Rows from block 2, named by matrix and row number. Rows with one number belong to one neuron. Each number is 128 + 24 x the weight over its row's rms, rounded and kept within 0 to 255. All counts start at 0. Numbers have three digits each. After the name is the row's rms in percent of the matrix's.
# fc1: MLP up (model.blocks.2.mlp.fc1.weight, 384x128), inputs 0-127
# fc2: MLP down (model.blocks.2.mlp.fc2.weight, 128x384, transposed), outputs 0-127
fc1.81 111:112126096110144149127081122102124114124103137116126093145158133110126111164113120133174159140095126152145110124134130173119140137141104147158078096106097115137131137122132139139138091172140093116136146120111112185145166096130136182201116127142139121127113166115139141141118134121102125098115183116120090160140104112090079123078155117103119125131128075129097136126142105138128128180136
fc1.82 087:153124123128096129111113064125125139122175103128141124146119125118142109130102156159117147074131152144099138116126128139125147126127166142146143106143119123145093120093122131183093141097121109164153123205117116127111135119131202153125152146154142103121110134159136133122171157151125163171156168147152194127148086119123111105101112138136146111157109115138112100142126139150168135151112
fc1.83 092:112118174139085170144121128155115103146095103136154092158113118117179137142163136139126155151112149116117138136175144098126123125130180178120121144116129143142111128113092129173163103107137159137130121147107175104143092081188116095145148145158174116118147125160117164123145103134129142086117113128139136096108121117152111114132119112122119108091085130119179098125087156118144100117117
fc1.84 130:127110138130091177116121164083120133145122109066136100115120145132129111123126172149141117100125156119131120135121170147153129125117125148116147122139137114114157147126166116146087141164095150151117107124090136107121141154103107110077107142112078087092187092152121174107115108115119121167097088138062123161123138121146127112135108162144119098153137099101113122123131078119119111150108
fc1.85 114:158133152197151134122121111131109125121126122117124124113088133145096103112162098148150152127158131132135114109153119144094164157134112140149137135137114135162138152142130096135129149135110163193092124133128120182126120117171155155133116111151106137122150120105125113183116153145095147112147119131085140119154139173190147149151132165138128095121116145138127080166155124129149160073178
fc1.86 128:125130142126146146129109113108127151206110165108126116146127112167127122166110122136145100114145102143141101102094132136104148139144123169160073082146114134158109140084153136138105090159118135101141131151107137163134141099102148157183114116174132092138114195129112153101133142080129139094106092118140126148125104128099125122120201110145116115126139111118127150105143131107138141135161
fc1.87 117:100143115126093129146145132130134141133156150116088116138106117104137155125156112138122103090138113144158140102160095150157160150098147142105084110129133190112152084129119142110136181133173106150123087126154131142116113097145094140147110097088143142142154133141147106156104123152139141156081136049120113118139096134127198098121156140136147141126128115129123138121141111144163104085161
fc1.88 090:109104117121122141141145142136120135138128119152099120128128146132096135103110137149111129131121113123132153087168115135171119106137104078136163148088108096152132132119140147101158159106133066083122146160136168110125141182147158084094167136090167166144117097130109127126144154151147174158134133132117168133138108153136152160114163137080156088135130132112139117110105180143159103157162
fc1.89 100:111140140162109148124098138120162171151127130141135164144118103094103116152087121081139128094114156182128101159157133134190125090126134107114139137131144087140161147128102105132161128155091132165115145163176120179106096110161114100144121132123118129136181128142137111110121139132088110100160157111145140137118127141133153055161122130082140153126106125127089130105131142112117146152128
fc1.90 110:096104156135083131127158111190126093148121138137102160148084098100119181125114148096106113118132105088147143151113129147126151115171102114169091104131112108090156140114162164128126078138144132145116087133101143148127127129136105134159145089101113107107127137127103127136108139175126125119115091133132118141121120156119144065117117141100154143126170185119137104158133151140160156140100
fc1.91 083:101077114136119135120128072135139105142161064152110120109136121116096130103148127172147148150114116133143104115126138105110082115118114068129156171102134125127102125137117090139157170103068176165109164159121124130151148129091124135100100149114153125115163131127138116118151099095140140123141137135119186100111146149122137123090153133122100085150105156135161126125143114141176135146116
fc1.92 088:149112130159108140153157153110159136151140185125101140182162147132124161126136129155133134145129116147110164096110122127088178097148164118118140107163113101137129171118121108140156132129110181143133121145155165135096134116124178089147130157171135152154145147166131121135100103107135134124164135120171159145144109129130089130075119132112115169161125107096083158161150149113152139133134
fc1.93 119:148163113097154073129150148083110104141166141135139147118126161127103134129149112092206139185116123090121159069133129113132100126149136116153157127147157137100122126141096137130140118166156133119123125116136121122116165113102145118110180166124155141135109131119099128120110101105145132153126092142084104096192129106128102118073123143124130095140129143171135131120168154130142137122143
fc1.94 095:140105118143160121135124156157135115121084170112131144147155124129128101118115071125128119106103127142102126117174144162139152137155132144127101092116095091077147143161130077155152130120124164118114076128114167147136127154112109113080121133098149115153144132061141126102116099111141130118113128132167152055118141158103116149138110148139105103092156119135115084156114133135118131178133
fc1.95 106:118084150127102141141177137125097136137102129096137107162156187138111106127129113129149158091120135120094168131127132111111065165134124173117103102129141127117103133132146137082096131086118140115138107147095102123085163169128143103145150099111137135104179127149111138099137105136159149118164109121136116151066147104108112151116097123123122138114121093139106103147156094128160090148161
fc1.96 084:107177167127141105136078128112153122126144127132163188117123104142149127138103112117126142167114163141122124099130141116135115100126121120107176133096117135095135134177131132108131098106095115119110148156086127128151167119134184062174149152148121092150088167125114170120114132137143135142121159122160140152102128140160145114133130177099112162162102105099148140126173148121128125106109
fc1.97 086:111133171115103133129120115120151120149095166096095106142138149138096137108134112158145130148146120162123147153128141119162144085114098179102102159122158147103126145114124130102119092121148130134149132118083145115133096150128117133126121113151157159139118128156106149126120122121173132129128156095090149085110150169121098185139186144160133108128101089120139086102147138151197120109072
fc1.98 104:151119109172095171130113078159181125098110139127097129135179127106112111116109145126139119116136118156124129093147144150086150139152125131119148150142111117121106124147114177062151134135120165146136126118092104134156132118094089117090158133115136168132116138127156112118088135109134064104110132093094139113139146106118133109117144107112152068149111116125156107077141146094108151116156
fc1.99 114:105111174105088142117143152100140132132112110075125136146112099103128126154138167123167131115093136109115120182135150119113149175091143175125131169087169111158160117150108101136122103121132140151113133143112137126152119179083079143096142101162143143129150165119135164097091097130129113130145066137111132131167142097104108138164101115144124151146117101116120142160110134153119144140135
fc1.100 114:141122161148100145142151152111126095118095152118105117160155096118109200124116088115099109144145124103127099144143128122105114123060112110133125124152149132098103146117131089110128121101084124060116118102104163155172089108165126119125147121144135106118114101151155137128137113132173175121136164142140159092135142104138087087125097127123117122153141149133174158115130112134152167138141
fc1.101 089:151094161141140125125114117126131112140120113112116144154166150125109113141098122113095119124103124130104115146127128154069209095096140126139128121139138137111150129117150104101164168166174111136114136140162136115120138132146121117116103203167150156088095142143069136128082127105141155112126110129121146138145137120110093128125100180076099140136110089142148110107118156117152125127165
fc1.102 090:150101135142134126143120105183096138166098132140123157125126157176118145095146092160128119117135134107093191137110120152118150130111114119150106119092081137123076109118123143124134085060124144170135148131185146157116147085118147129146145119070136160138144132158127145151120153154101143127121144104164137111138107102155131118138114114066100098109123142132129133138145086126131122097110
fc1.103 104:117100149111077166146134104118096102135167125133131089166112124156107143113124185114118166114174188137100145127140136156133121131121165122110114113142137155118129135152142148138122126135086117111149114131179148116097120143176157115112143155128187095137099138143116138127159136113136164161154108139100152127114130121112100134116131116156100148158096137119085072158127134194110132141102
fc1.104 097:159136160151091115112113080111133123096130095113178114151093130113117146122071118138175095081179118133100133112154117108153124081138162141109131116117148139151134129141106143134142136157156154146126138161117071158139152132156097087122141109139115121170117152156178154148138138093143145149157169116116150143139119096108138113171130100143129106135119138125086125153141156169103152112116
fc1.105 087:152148107121167174105100161087179124140102145161131116132101114117179078135145107119135149094142100092130163134107150154147125138133148114149114149098154125097124135160164106138158138148089115104163093134123156159139114166140113124142154121095138178129115149107079138140132134127100165107084173102113134133121084179123121160115119124111163141133112164117138149159127134143132125097128
fc1.106 084:143126110146108136151074134121118139172118170149120093144133175169106154145118117114124096124124149109149155134105140110144140140198102125163128145148083105152133108131106144142113135134111140100120121133134119129102090134160085166138147105096126142113167108134188129130136119168105121131157163146098165163105140143130176090108125089136103099104139134158077159131143108105125157154129
fc1.107 088:143119102126155137100133113108167189169125079122164129081111144129185120145110108104158101163152105146138126100159119155099132107167126121167144090139141133100152154104084166164118151135143128165108113126124111095161149084108093143140108133131116120094116134145143140147101105163131117116121105147140107141083127133136135143084117114102128176137154165161113158142133111131100148125103
fc1.108 081:106151126128141146137094099094113094144140168104148134134125130120087141113203149131097140139093118153096149084082116170145084121109139134114103156061114167143092122142139088120142121108099161151115123137135134106116081147120130064130118136107152134141129130132123086113133138101132122151150152139100150133146110100103158151162155138161070115138116110120165142128134142135146147146137
fc1.109 088:165141113163092158118125080148121131107126153103136173114106145152144112119134090162099091147119080146038116142117134180148106124132132162121152111169148145146130104103165143093137120121111137145140096135127132155145135125096129145154122108105162168120098144110146156129174103130121114135097128130099166136135110126100111126122117124122142122159130128108170140190116117134103073136137
fc1.110 095:110130123117130157115156139128130141173143148108123126150144136119119110123160139095148145063125140108093135108145110160079163145108175114104180161148133110166110103138099129137133118155134113111123146151180109156077134145181162137099125095129163138113117114112112175108132127143124123120160124154178100134112127105120138122129122151129140129135098160174127071149157115144159165145088
fc1.111 077:105131142109128132124115137074133098129165142139100113139160163150115095112122107105121101110149143136159148120117122116135085160167131159087144108065101102146105136151128105153128144065154170174154138161157126170141133106157150177135127101113130094132142138116101141159121121149135138114160108152158141160136080148131118114124147103153092146107134129141114195113136102140151127145145
fc1.112 092:127086118161097148122105164132147082122127100133148138098116155150134110090118068081117088109128142141129109136160158132112125135089109137145107142092119096114145115173151141111123135153120111102113152121150127132131149153152057130133178182118147084080160098130134129131110099124131132150144129130114122114111121128124089121174152122144132117097111144176125097151127099103125105175102
fc1.113 090:154122168134098103078148118099103171112118125160128115098109129124121141122112114126172133128126099148114105162108099163159124164129140168148115122147130133100121106114109141093131164146144133128108114128080170161121105129147122141131149147090156173119139108157104129123107168147118129067095114155137108125131155093084166140101137153097130123115107095120161139082109125152106090173164
fc1.114 133:123120116103113158137094147143126094117122115142137130106138132131129090113127097097136112089125104107126113125098124137127118122127093176071127127122164149114139150134133152139142104082142118130131131130141109132149130137082151156091090117119159124111140072096096109132065140165161158132120139153121201117166099134136152135158124126168084093137122119164158133171112169115163127134087
fc1.115 099:157120145128116166134151151162113138145152156175125159123100127128162132079101155133141116114113104094113164137138167119114137140163149110158124118155129117119179150115191145125108136108130117122130165118129092137123088117133126124126181148104133096179149176089121112146125161151141129088122116125187091127116084182142143106120098152113124095104122124104142143151126121095147136150151
fc1.116 089:168116141124097137142120135120163138118156088116126102132116132092125076119118146132121108137147065116100133127151117154136114160119121160122129133110183137123077139111107134149155136131145154116099125114167117145089126108185084115133147127152141146182127116083153082089155133133120145140179126153152134168148103127113118079109134126138129087105159153114073147111137124119098147111099
fc1.117 107:131090104135104103134135126154185098146162108091129115149114118112113135134159099109141100104156097099145127114115117120177153130119085116136101140142145115133140101136113094126132092101168129144126087146153098118149151144145151133131071090080152119126101129156100114143164109138152120115119076131089160108119177113138124107140123150096161135140111107113153100112110094071114140100087
fc1.118 081:105180141118136148088079161167136142111146140140152130101129151137124106150124122086124109148159109144110122126161153120204135141132146132118151152108122115114145109121141119151097144103140102102157141150117184148121118138174101146090133158092135172127123123097106119166173178133086107111155139120159088125119135138105121081118144128111135151137172095150133137133156105111087151123141
fc1.119 127:173139069110148136130128137153144130147153105150100085155101139118142154143147145125085159150130130103159147123138134129123117143139128146145138120100168138149107086120132170107128144084164077107112106118130110168132100120130135125141134114128134119085119081144142120129119116117117136113128123120111148161112136109134103101127095098088094176189102120084148173145150157120101102184175
fc1.120 105:151122157149153152129155131138137129125153112133149147124118160140125124109162161162152127153131148101127172119171105119155147138130135154092146098090169126091111111121172140101059132127120098140090099113107123140140152127121142123168150058128141098094106116151136175125124118155088140152141178170106111137150134112126111133168136119110118147111106192129147173134140154133151135115137
fc1.121 089:115166141174128114149132144108122162140107126151136112164123182110149161123097148138100130131132137125091164099153115147115101120145149146110117070144117123101127127108117121121091130150159085134155112165150137095138136140129123128121143112143069116140128147155142112135173136154177175159125120157112143138127106120084145145111117126136143178141101080148129128174173134169184097112131
fc1.122 096:131115117112135122127126101141136133121156163151115139114125146124110136107143166132145108109138107119116114109131112182168144141093115109123101085139091132078125094106136118085168155121083136166104145131154107148128151148069158118119140128140129151114095092082134129100111185119139109120123132125129104102080109165140128137098154122132141148123073137132120094067088133154084172116114
fc1.123 084:127114140143168109111096110142139123092108140115097157130110124140125165120102122104129111112102107123129158138169146141148171127146141170121140113119128149117131114117092136115113184103164133155140144102108150131128132135131110104110071126114135125121116102122111122146138136129073071080137110135164116136141136162097163187082113149148203166112117122192157132125126140162105120138136
fc1.124 096:096077132111100165149115117100128051121143144133128158121124159082145159102141162137120143149135106107143098143098131131130143124121105149113132072093134117162150116170123085144108130156116091137128117120138154122148141125118101155101183185125123123139153121182120128132110118146134120095125100117113114124131128154100100148133085106167135143086103095119111165093112128123083136114154
fc1.125 090:125144119130138121128053094124136133129094144121133088135145138148109096164145155154145126162121135100120126158143165100117156114151125155127133104168140088138137111161139125146130140128127127097092130121139161134153103100150147077093122119120130130034130141118183121146143095134129160150114133165119152135110143082123099140166166155132149141102114075113106161148135139146117144099115
fc1.126 103:127120125145112147154162164128077126120157154136128132144125178136109141171094154150117108118139118161114120157098103122102177138168126088150138117103136107108165131148115191151148158111120125137060107142099114122157136154145132139133130138142132152136136129077156116139096125121087155092154174139129118146149164143112144133095142130116099100151138152122092176141170144133138122138075
fc1.127 112:134097142168144129140123130061159102126105118114143129101104115134067135152127130164081122130118160122114133128177144083149130088102127140164149148149127143151138146060110144125085164148109153152132144094126117148152073129144154132117121121130144093123131149121129134148086141129117163128115117099158148109162123105145134139095122100092150147114152119076162106097160122148109161109116
fc1.128 108:188135159076151169141059094129128151176117115133143126125104145152101112126109127189145168071105122113083124127117111130114105138098102118145139142070121142116162105095102105125103122095163135144133134180156109097120167161120145114139091106127119104120128108111144139138146121131147087170150112116125130123095097100103103110116117114128144119154129138124147135133135108135148096115145
fc1.129 078:111122131127118089150131115176083137116186156138105129129129133175093180134164127165123101144133096151139093141146179121100142071134143120134180075121121125125118105084145133084131143136100155144104140143117115166145122111127141096132119155156096116108169147128116158089125133136141099149155145140131101107117106112136157112143144133085093111138141120134161119100131132108178122128092
fc1.130 099:136129106149110172129146102182137131141090127075145083159107133103123105111100135140124092109112105102164115114100125120105171139094132127123121111158128119097135111117135148143131139099106127123148110094108161151139135126128138164163100194137142115174114107117146149129110152112110136115103170140150111106103130128107107071116132114177099154115145166159099140105147101100150072120158
fc1.131 139:174169182135132170139116079104114083112153120141161122153114152100124139146136145103128122123125143201137153144104101120135182107139131109098141137137158148122116109134112161136140173118151137151087116099106133115183125132144121166134124103164147101138165110122082124127135122121106135120105156150100163166129129099168158148134134131094121135089117118132155120145154150080130115140093
fc1.132 119:140124098128153103134118128109076109150161171145130166139135120128136096146083114116153103148126151089131123064145129125136073126136112141126144110172147123149122157108147114134129115118120108161093120107158111164143138171171138132152158122087116160143109135143115131148094136068147094139097100152091110070140112123134141081097141115127134139085078137135086126147133129143148115126134
fc1.133 119:125147121127127107146119116101094143097122134109091179145106147101098147098145127114108106133116128134161127111146133113128135145099166110127098172158087103135123163100108171106104131179123141098144144107112116126180128138096152123104090126083123085122107133165128117116122128160114130168136133130106150134147105140125076100062154121098122096099133152071140113105146106138122173101145
fc2.81 084:129139123133164115149149121124105128133101164086133142151094154139142138161078136149099120128099111147142103173157163118097104114098136166137111137113094125106115124115113123130136150149114110129149150148077163127123139080125140138126161164135160145119149150081138162096101078132082136134131142111153129155137121150121151138135163085109103124087113148166092096168102170129144150151178
fc2.82 096:120165144096147090074117136126149145160116161150156149151139075152090103135148097115067147146107112156162104124149102180143129141118146165134116171121078161094137138137077132136138141100117121155113120132154172126140101130140133170146131164127150119127165117132109123140095159131119132154110155186120111155147136122133150115142148133102143108160147103116105162149110102135154116147151
fc2.83 075:120128176138115150114101110156157160139095132128139090171181130110151132119147154163141160120161130158099092149120139118127091094100107120102115142149126139138162120148132138152114107117124174101155083155134126123154084106150076136097159122162098108137078137140190091127115095128147178129144137124138069128136104126110144142154094137147149142151107135121159132101144134156129135133126
fc2.84 127:113105087104144092141144140126149130110152110128106132111147087131156106147133137100108168126145131104212131128180119118132150108135134143125120084161125120118119097146113165121087139155143153129117156083143165136126104057184140146123144125162130176162119100106121100135128097134120108104073112130126096130128160132113120136181101142138140114142156166127141134127092123133127112151126
fc2.85 101:114124145145133209106149133108155142151097094138145125157149120116134102142106093099119174135146136143131096136124134128116134161080119117123164066114137122097128086081129112123164115113149138141097157155147142147156082150126134141138170125149137156110137133123168125173138118122121136118142115124113102173125137192147143145122109135137178172154127141138124120157167149142103144084136
fc2.86 097:102086092129154135136121101129144099138124153140156150141107141097075131112072117099125135126129123121148130158107117110113151109129085138182156111135133163133149153174122116109120118113121078116104150100128094147141094080136109156184095127116147157115141156144122148104133102127124134132113182140101061125135158087139133123105137139150134092120133148099121121110093109129160164097167
fc2.87 098:128150117131174121119088143147107106150112119126126119111135126167113091129117132130120143163103138116089110154134172123105107113145094145126162130118104068152081177146125147125126099144078099152149169136076152125120123124134152105123160138180107137125118095121082123081135114114109120113161151188101161136104146132151096169135125117119106137139111154120107100126113145139089154155092
fc2.88 104:157132139169107138122104125093163136125134126096148126122117129135164139137142131113127127152114137135129113148084166106093149142135146208115097092163151171103114116113148110138103084153121117166148096097109121148138133074106096170136104121132085096135120146132144165129131106126094066107090119119140088163105129120156091121122113129137096164131108127134106146123169086104119134119102
fc2.89 096:143128138095165101154111093115112128094092066142154116142126073104168112115142133154080121141149120126110118129103151107119130157158151134158106115088106149092100121089137167087100149101141145096134173147106120140155141158143107124139113114155137105129076140102133140135125144118146148135115073097137080104102143133146119140119113162152127107138117166113130154102134121159094092088134
fc2.90 124:129141105161148106134127098090128113102129100119133100115175125144176124123121126120130162142103137158119100117153113115167142145088157144067147177119137141145132109110143115122123179143086099132152150090159137145105156118133113116109113157153149168159144111131146128135147145104127144130170178127132106110160126106122113193114153102152087086142111089163150147125134122130127069129142
fc2.91 082:138160103127139124116140138078096154120092161125161099154115167136160139141114132103119104142151099135109151176113136106144125124128112160135101094100130102132158112118113166123108117140183103073148117099135105119100124148158123088142169111150077156164117079094125130124105161155141137117173091135130091149127114127103144138163135153139156157112121111097076126133126126099167145110128
fc2.92 085:102138121172149121139115165111117117132162120140139121149126158125147094147189123135170136134150163115132094188118118139089150133120133107107091152093128134196171136095151123126131120088149091117147148128154140147137120080110137169084122119114114120129113117075144178145126096148122166158079124140132123137166159127109141137128117117125150155155150123141107153132151145089143141166140
fc2.93 096:190176129154111119094139154109098141133160159123151157125163153121092146094145100138135156131111110081121133168103153111089132116097178167140127135151139136119163149094156117137121126119121123141125135115128115111083137125125123143176185126125126110123111105143134111087092110146159147146124102146113106144160109111107150141096075101131110105121163130173138132133142127126147154091187
fc2.94 086:110159110100151129102128079109127123129140096136102092122169128102118138107146178109137121175170096118159101112110170111135116117112161075132141154120138148139101092092112166116108156170125114169127163082137127143137128160110131159157150093187140114103141149136101120164144141128147144123151169109095168164138110094151136132153157120107133128131117145087129173142122139130125116122123
fc2.95 115:114129088171170102113127103136132110101103125161131160129165087118148114079104125144128108156133129155152090157146109136149106144154129132100128154139118157101142108155153141119168158103150183086112123091117130110143081152125145158136123106159171184131125120147144116131135146120131140078128140121116133113147158113137131107165171104129166108132152137090146135115111144083097081103143
fc2.96 083:167097145123108105121162085157141127110127090092080072101166141108162108090142154120146133094121109105150124134156108184145141140127095099127121156121101127112124106055131106129149166101148118120110144140112135145133095115134135176105115125096118151122130164147115178119113116114147165118108114149133125136129121065122155115118099135175140147142129126091144133138100089132138100149126
fc2.97 089:118103120164145137157122196151119117170155135114121102153134142117121074092104112110127128132115126123129088164074094135081133140117107107112104152081113092128142116131106146104167099150171126099130133118134115075104104106162121156137111167120130132138117108129121109136131160147113131155104092133130155132150111144101148099157156122091146102133141086096139199148133103151131141111140
fc2.98 115:119119171086170090109144149093090124171136116145141137119089128166143165125149108142116165134129159096150116148075118142165115120077127142155101108124126142122155120121129081194130114088146092119115134145170152149122137127153154130164113138132111100129174124135095125126138118154090158167133120162169106145097107134140130142120106156121108160107163120117100172138129117145157125131120
fc2.99 126:074108114096203069091155122130156099124133123116133198161150110130111120137116111118154115123109132135146098120138138101098101158145146093107135131157128106142128099147128129138109151144126148122096156128117135158130117154109163174151132152152103106148137091125114105109130092142103160129102134143149087119159142161144124090132170112116145168152136192122143141152113102148152118129111
fc2.100 082:129150168106076098171149133098129040122103135119134118166151125137104155147116121118122144101107139099133144120107122147119094150105119172091148120141141156159116133153118086080142128148107129104123114093113100149117155146123116085148176108170112080106109121168170135146158134113164174132142152149115145123151157125149142141117138124143136108148095124146134129092119104099104121141144
fc2.101 075:142144125159094133129146154131117154114153137141141154129128091152158122109093146159119125117093142092086140124176102137085089154147175116117138125072097122130143094094090103136117146086115093112148121142115096126111137133126153153158126097113114169161156094101183096128143115139124180106128112127140159141076101142126163138134103152109136106085139121147122152121131098111092111133150
fc2.102 108:100141147103117170129143119097163124062174130144124111114098118078132133163126154106119133140128125116157076109114137096140122091132169137099161115169137099177157152141161126147135135166135123101121095114097116142136108142138126135115105167180124093120091128078125097108104114107152114136124101166115130149142177135116120133107107168164140148130114108151122146134129172136151154157140
fc2.103 110:126118123135191111144102135120128095134156124148120172168161095138136160107168139146131138127146147105163121133140154146101120097136136113143113151150097135160115082114137169138154142139119128077125173115181114095135080116141161143139118154128121141133132105150089140137161113127119153135105152155105121083155140172135142140182131129154168078126170155109120164143111118109113087140149
fc2.104 105:123115108089129151133118101186171192095115130124155155124107134143131102173124106135135150128118115115149138121186094165113164137148090112136134114152110103141170110160108170099148167140098112113108144132120107088141130134114120129078141142115140150112095109094194108131140111127124158107159130108123150101132151126098149113122159105104146136169124144156121116142148084135115086142141
fc2.105 091:104092160120094111162138166135078116120118152132131142119133116100108177111106100142121139132092125142124144108152090142134129100123191131144119150118159132128124124123116158119129103150155114126097117119125106127109171100109145127104136079132137126142105177118138137140174171125165147139133107157159138115140137071148108090117117116140072154132107121189117140111075112082128125164093
fc2.106 086:125138128154149115099159125102120121165142144164129087150122129152188106127150155098130127128152117161103133118120166099134129099161145114169115160147128146107112138137091139109115157091130160069118154153085108158146117138100149126144148125142119119141114119113136117118125193149165138072152082094146117154169152180126139132115158132106101111121109125151119140099085158127134169129115
fc2.107 117:114142158148096118158098133124098081090136174143104123154145123136063122107173154145094147093104163117096138155098150111135132133087130132088122182107129135138088141148163105089129112126099136112128128122125139139075097168163144119123112141126147123125138121129106142109131151101104131136118156116122177103147115118128118140156131168155130075118104103111142117092159177115142131128168
fc2.108 091:143132072132137141128152114109136130103166079124114134121125098140165108158099117117140172125176160158154108162137130091137153117116134140141127092150120111084115066101128174132082118116159143110175150076118122124136131126187129154145140137123116169173114126134127092127118144136124095107083106140131087147138143148128072127106131120114143126165154122129127147132148135119104081129134
fc2.109 103:092145119110146107149136179104154105131149143187139096124134144110124156129121140091134147112127140121214142096139137097114145126128108113142121132095114130124132141156111132166125130119136072125101151134141125139114124142140101132093133140167046094120149118108090098158083135145116139129121122127125091108135135156138120131108182141132107151084109139113145117081103137140183162135140
fc2.110 107:128114062145176141120094158147135098119106102109123166170143170120123166111118100132173135123101146122104128127117128137145124130133105121161155117159142086167190109108129133136130152132139174100109160107114108148132078119145137141112090115129116106123138127120106167072133079135125159100131145122116115117153120139134120081171150141124088133105117158156151158113153100149120113085120
fc2.111 086:124131132123144109130136156129152129082127140160121168141130111110109152153134162106127157151131153124138149117170147155120150100125106136128152122192167107109138143096097166119139145171160121098116122094085135121091154150128099145056102139117111154108108125119148100112118154133130118136092120143083139104157127138096141164121112185112136124088094158112154108145115177138137109179121
fc2.112 111:139148166137152126171101170138100089132126116091164110126139162134146124090110101111169116099144121139093114147154169112161118108124100122094134115115109139162155110137144102152161120136141094172083145122151154118142124143190137100094139151065095156119118146135099112129131132134159080149123144119136200144122134129142111175135102123119128128123122122106135080145090136122125125119139
fc2.113 099:109137098115132147181105147144157075141129151154101137124146135107144141151138153123127118161122128108145175089154160096097130114121113093131117110098133120178112161130134126167111106125110088148125125117187098111168154086117133119117125148157082071145090124091159123148141096112120116163144141097117139107133110155132122147120135103157116142147136158146117098148119135093184161118094
fc2.114 113:123148122133125139151088135090169132134109152124146136120134130110121130140134123103090115131138169131152145136113145101172118125105139162101179121147142112152110083126149122132136113099128153119166138152159068157131171095150165118100070119104150126107116114117127115127090138177130149101166168117117073113135081118141124167104141148185108093133118116137095176121142110134117115158138
fc2.115 095:109156112117162117136113099108112120128107141087080096128138179140134140171120100097098130152121143159115123152111113129142127128077110147138103115136125114126100165165103122132164143148109081144109101158112154149137161098105139138097125109129127154116106122169109164110141118144115129159166129151094156097134133082144115161138149091132154184136088130134120113091131163182123131087090
fc2.116 084:138121140140144089109131117106123132136142152097163155160100108156088144124165128119111113126140129146111133184129129125097107114149128093099134134137146123116112128127136120149175148137139160142195139096124127100150143074110126143126137089075166135078142125108137140153152126104160110095146107110101139110103113098142074116091077080111164092128147125165115112137140151150136145106168
fc2.117 125:123175145110134123125109118096074133109119156132131112105145119157170130115110145150116142157088140154121127138154160120093110114116164126086160168097110100128133138138135145114098174126077082130103168126099153153095118113115124135121162149136109129147155099088138146125102139105091107135142185129161125164142078149144138157104118119131108114146153152143106138158161159162147108149172
fc2.118 089:161138111157119155124095156134160068110149133154103144148110115111106143137153127165117158140143125125108135129115110117093162113110134134150119122109133167130104154173066126100130073144149133143127127180169104169132108108074105089113120104107119104175131147146116157089100137151164103128146112139128154123105138121123101090101111143109152101128101109122143095152102184137134132104136
fc2.119 102:150125165135144107095175146132135119110164105151110125142134131134181129125161131150149118126106116123130136103135113145107092164125174096099151146097118105117127072079136110123120154155140138185120102142132146119132158162134153072147164123135131115120096113067138092141114146194096116130152112104142164120130113123119135127152134099108095140124110112131153131166129166118091133181135
fc2.120 104:134076140118132158092143138149133124119154096110112072131122122119160132088146166158189126139116154129114095143166126131151096147151129119099106124064122097090091124141119104133148131123149117099156166121111122113144119112120149136171146089126139110098098124126137133137126137173089127182121139133085089101117080095129126109155128117116153096134087153104164116136098123113132135152164
fc2.121 094:115143110182167067142148140150154131138142140136129122147169077103122114129139161096107169150160114173144155125155126100097092141149110114131100161101108145110139120147132119068153110105134117114142120100136120126130098138089148136147088135146140161108086163116134140160086124140174127140148120132133129124148122137120102107134120118153127117101111178127171129085106136072096142118163
fc2.122 099:101147125100130132148143128081170128142109102158116126158096114128156096122142133130120149112093138128131140146098141144149053110145106125111117156146121120113138075156154119165111151137147154094173116165113081125119115121163142170125100123126079137163104091160133148141113095150146107144136136104096090140158132132136119131148100151115129091173177125115086081139114103121148113133154
fc2.123 083:098103137115134116133143138162129124099155137140098109138088113122140160134120098087139102131119100115119179164142099122125146112135129142133129141106133135079118162117131081114102091161111117117111158153173119114142148113151094104105107113129178110111114140121130142135159110135078107136151141097145130122079125074110120160102120137161211129127092119126101129130125090168145178101147
fc2.124 109:149139139113145070161137136141127165174063096108129125108120092131129125146111126137123121123125103128169112168175130153142125134106129119102143132132108151107157098114133151126124140144146182124125152113175156113167117141107149146146111088121105178142134103079131130146154135142114136107119143181122108129136141122105137103145145104084147109142144159115144128164079078100126085079143
fc2.125 082:121100171124156119141158136142119129171130123120150171118116126133136138149129145119113117116087128141181142105128115152110091147123143093122090145139103161105116142107148126127098131130129145126180094144100127052102140151143156172126126142118094115234119103168124165097147123124133087124139134104123152115180136139120145126136101093119115129123158124155118104138134122102126140154160
fc2.126 110:131083133150094082122085147176128111098173130131129121133149112142121138140141139114117166165146181136128170129116093140125142150099115130113132105107143126169121153173107085123122107123147081107109114161126105120113170117110112107111126116080143138131107108153124081146149147159072098132109113129103133134145149138119114151116124138095159157155125101051131151138123086117127146157110
fc2.127 097:127124097161078128111133116096148128122114148149149152127128101133194091148146120121122123135171147139108099128165093100135149120127118148148132143090068123086111090124135108143105161105135129107120131072143106151143137149126152155140145090147154112113130113129140098118118159124148158167154112113130082125134153099099119129093079090122151205156147120106115112125106134122098130135095
fc2.128 101:124125106143140102121103078151138156107111142193167161131141113149143156080156074149129150183127134076149091102120099093147139154147106108135113099152118159084159103127124123144172126135138119074131138115171116145106181111136126114152151132137139123114148110119150119137135142110071161108114137126146070084137104098135133126133137106114146128113111125099107127110147121118114136132114
fc2.129 081:077125135114146092101134132128135075109119125133124127115170097140115109099138117169091108118096136119149121147142113131102160096141116130122160080112162128160122058143069139144122135105105104164139125106085110112102156154098138120133134096115159123143088130083122132137106099125155140148141116115151135116189117092130108104108156101086158151128111140130106154088089106116125113115107
fc2.130 093:132120159100125115142095159091072142145126146176119160104152138146150138120142142118123151164153134145058144155157145167148070113172119108138153123095129110140101151134138119116124112134175125125130159156120105096127114130122143122110152085151118137097135133163127090114124108122128124148128098146119176144109153140147138173159104144076148148144119118115159119138079145159098169135093
fc2.131 126:145152118078130143125138143134116123145107130098176140112107117088133140113153136146124084095113083118152152119118125127118099139163159108119166116121132161138117115075133125081155127115100095110127109101147152163099146110122155133142160116149112120125159146121162155133109158107113143140122096101131126123149112084174155119119107106117124125104137172154101153111097167202168145098178
fc2.132 098:156121121111141139137122131112103175132158127112077131129144126115197162097125120107108184117096135115140105121118161121139154143110118160120078159132132097131156114080154104124127165152098121128195123127121119111135132134137125183132133099101141160085151109145168133186111135151133115153119143160134122134138121097080165113136122145147096118103108127132115128097159081133122136114166
fc2.133 099:092126160116115129120123078118120127133136128092135133126136132111124123154111155139122133130163124100125134163144125124121128163099135176116104167097119109187127116122092155099113147104102153088138143105144133091133135144172134116177114122117105101112143130128087125140133165119118154098123138135150095089103169112115052109154070072117149109146153126117118113117067158105137134139097